A small sound classifier, trained from scratch.
Model: log mel input, arch squeezenet, widths [160, 240, 352].
Training: soap at rate 0.0016, 6300 steps, batches of 64, held-out accuracy 97%.
Rows from block 3, named by matrix and row number. Rows with one number belong to one channel. Each number is 50 + 10 x the weight over its row's rms, rounded and kept within 0 to 99. All counts start at 0. After the name is the row's rms in percent of the matrix's.
# sq0: squeeze pointwise conv (model.blocks.3.sq.0.weight, 60x160x1x1), inputs 0-79
# e10: expand pointwise conv (model.blocks.3.e1.0.weight, 120x60x1x1, transposed), outputs 0-119
# e30: expand 3x3 conv (model.blocks.3.e3.0.weight, 120x60x3x3, transposed), outputs 0-9, a 3x3 kernel for each
sq0.1 105:50 50 50 50 50 35 50 31 50 24 50 50 50 50 50 35 34 69 50 50 50 36 50 38 40 50 50 50 66 50 71 50 36 50 50 50 50 50 62 50 74 50 50 50 29 50 50 50 50 50 50 50 64 50 50 50 50 50 50 40 29 50 50 50 50 23 34 50 50 50 50 67 60 71 37 50 50 50 50 50
sq0.2 086:50 50 50 50 50 50 50 50 32 50 50 50 19 50 50 50 50 50 50 50 50 50 50 50 50 50 38 50 50 50 50 50 50 50 50 50 50 63 50 50 50 64 50 50 50 50 50 50 50 50 50 50 68 50 50 50 50 50 50 50 50 30 25 18 50 50 50 25 50 50 32 50 50 50 50 50 61 50 50 50
sq0.3 099:50 50 50 50 61 50 50 32 50 50 50 38 50 59 50 50 61 78 50 50 50 50 50 50 50 50 50 50 24 50 50 50 32 24 50 70 71 76 50 50 50 50 50 19 69 50 62 50 50 50 65 50 50 50 35 50 30 50 50 50 50 50 50 50 50 50 50 32 50 50 50 33 27 30 37 74 50 50 50 50
sq0.4 090:50 50 27 50 50 34 50 50 50 50 50 50 50 50 30 70 50 38 50 50 50 50 50 50 50 38 50 50 50 50 50 50 68 50 50 50 50 33 50 33 50 50 50 50 50 50 68 50 50 50 33 50 50 81 71 50 50 50 50 50 50 69 50 33 50 50 50 50 50 50 32 25 50 50 50 50 25 50 70 50
sq0.5 096:50 50 50 50 50 50 50 50 50 50 50 50 50 50 50 35 50 50 50 50 50 50 50 50 50 68 80 30 50 50 50 78 38 50 50 50 50 50 50 40 50 50 50 50 50 50 50 35 50 50 50 69 50 50 35 66 50 68 50 50 50 50 50 50 50 50 50 50 50 50 50 50 50 50 50 61 50 50 63 50
e10.1 108:50 50 50 50 50 50 35 50 50 50 50 36 63 50 50 36 34 50 50 26 50 39 34 50 50 65 50 50 50 33 50 71 33 50 50 50 50 50 50 35 50 50 50 50 50 50 50 50 63 50 58 50 65 50 63 29 61 50 31 69 70 50 50 50 36 34 61 50 35 50 34 26 50 34 50 44 63 50 50 50 35 50 50 62 50 50 34 50 50 58 34 50 50 50 50 50 50 26 42 50 50 60 68 50 50 33 50 50 50 27 50 50 30 71 34 50 50 36 50 50
e10.2 097:50 34 50 50 35 50 50 64 50 50 50 65 50 30 50 50 50 50 50 50 50 50 50 70 50 67 50 50 50 50 36 50 50 50 50 50 50 50 24 50 36 37 50 34 50 50 50 65 71 50 50 50 62 50 50 50 64 50 50 50 50 64 75 50 50 50 50 50 50 59 20 50 50 40 50 50 50 50 50 50 50 50 50 70 66 50 50 28 50 50 50 68 50 72 50 50 50 50 50 50 50 50 50 32 27 50 50 50 70 50 33 50 18 50 65 27 50 37 66 50
e10.3 094:24 64 63 50 50 67 50 50 50 50 50 66 70 50 69 32 50 50 50 50 50 28 69 28 50 50 50 50 50 29 37 50 50 23 50 50 50 50 50 30 33 37 50 50 50 50 50 50 31 66 50 50 50 67 33 50 50 38 50 50 50 50 50 50 50 32 50 50 50 50 65 35 50 50 50 50 50 50 34 50 69 50 50 31 50 50 50 24 50 50 50 50 50 63 39 50 63 23 50 50 35 50 50 50 50 25 50 50 50 50 50 50 50 50 50 50 50 50 50 50
e10.4 095:50 50 50 50 50 71 50 50 50 50 50 22 50 50 69 50 50 50 50 50 63 69 50 50 31 40 38 50 22 50 50 50 50 66 27 50 50 31 50 50 50 35 50 50 50 50 50 50 66 72 50 50 35 50 38 50 66 36 50 74 50 69 50 50 50 31 50 69 30 50 34 50 50 50 50 50 50 73 50 50 50 50 61 50 50 50 35 31 50 36 62 50 50 35 50 50 50 34 50 38 65 50 50 50 50 50 41 50 50 50 50 50 50 50 50 50 34 66 36 50
e10.5 102:50 37 50 50 50 50 50 33 50 50 50 50 50 22 50 28 50 18 50 50 50 33 50 35 50 50 50 50 50 25 34 50 50 50 67 50 50 68 50 50 50 50 50 24 50 50 63 50 50 50 50 50 50 50 50 32 67 50 33 50 39 32 50 66 50 50 50 50 50 50 64 50 65 50 40 50 50 50 69 50 50 50 27 50 50 33 50 50 50 50 50 69 65 50 50 31 50 35 57 32 50 50 50 50 50 50 64 50 26 50 50 50 50 50 50 50 50 32 71 50
e30.1 099:50 50 26 50 50 50 66 50 50 50 50 50 50 50 50 50 50 62 63 50 50 50 50 34 28 50 50 50 93 50 50 50 29 50 26 37 50 50 37 65 26 50 50 50 50 50 50 50 50 36 23 50 50 50 50 50 50 67 50 41 66 50 50 50 50 50 50 50 50 50 50 50 50 50 50 50 50 50 50 50 50 50 38 50 70 50 71 50 60 84
e30.2 095:50 50 30 24 50 66 50 50 50 50 50 50 50 50 67 35 50 50 50 50 50 50 58 50 40 34 50 50 26 50 50 50 50 50 50 50 50 50 50 37 50 59 50 50 50 50 50 50 50 50 50 50 50 67 50 50 50 34 50 50 50 50 50 50 50 50 50 79 50 50 50 50 60 50 50 50 50 67 50 50 50 50 50 67 50 50 50 27 50 50
e30.3 093:50 50 50 29 50 50 50 50 50 50 50 50 50 50 37 50 45 50 50 50 50 68 50 37 50 70 50 50 50 50 50 50 50 33 66 50 50 50 50 50 50 64 50 50 50 50 37 50 72 50 38 50 50 50 62 13 44 50 50 32 68 50 50 69 50 50 50 50 50 50 27 50 72 50 50 50 28 50 77 50 50 30 50 28 70 50 68 50 50 50
e30.4 092:50 50 50 39 33 50 50 50 50 50 50 50 69 68 50 50 50 68 64 50 21 50 69 50 50 50 50 50 33 50 50 50 50 50 50 50 70 50 50 56 50 50 50 50 50 65 50 50 50 50 50 50 60 28 50 74 29 50 62 61 50 50 50 24 50 50 50 79 50 50 50 60 23 50 50 50 50 50 50 50 50 84 50 50 50 50 50 22 50 50
e30.5 096:50 50 50 50 27 50 69 66 50 73 50 50 50 50 50 50 50 50 37 50 50 50 50 36 34 50 50 50 42 50 50 50 50 39 50 58 50 50 50 50 50 50 50 50 50 50 50 50 68 50 21 50 43 59 50 50 50 50 50 50 50 50 36 50 50 50 42 55 50 50 61 50 50 50 50 50 50 50 50 80 50 50 50 50 50 68 62 31 50 50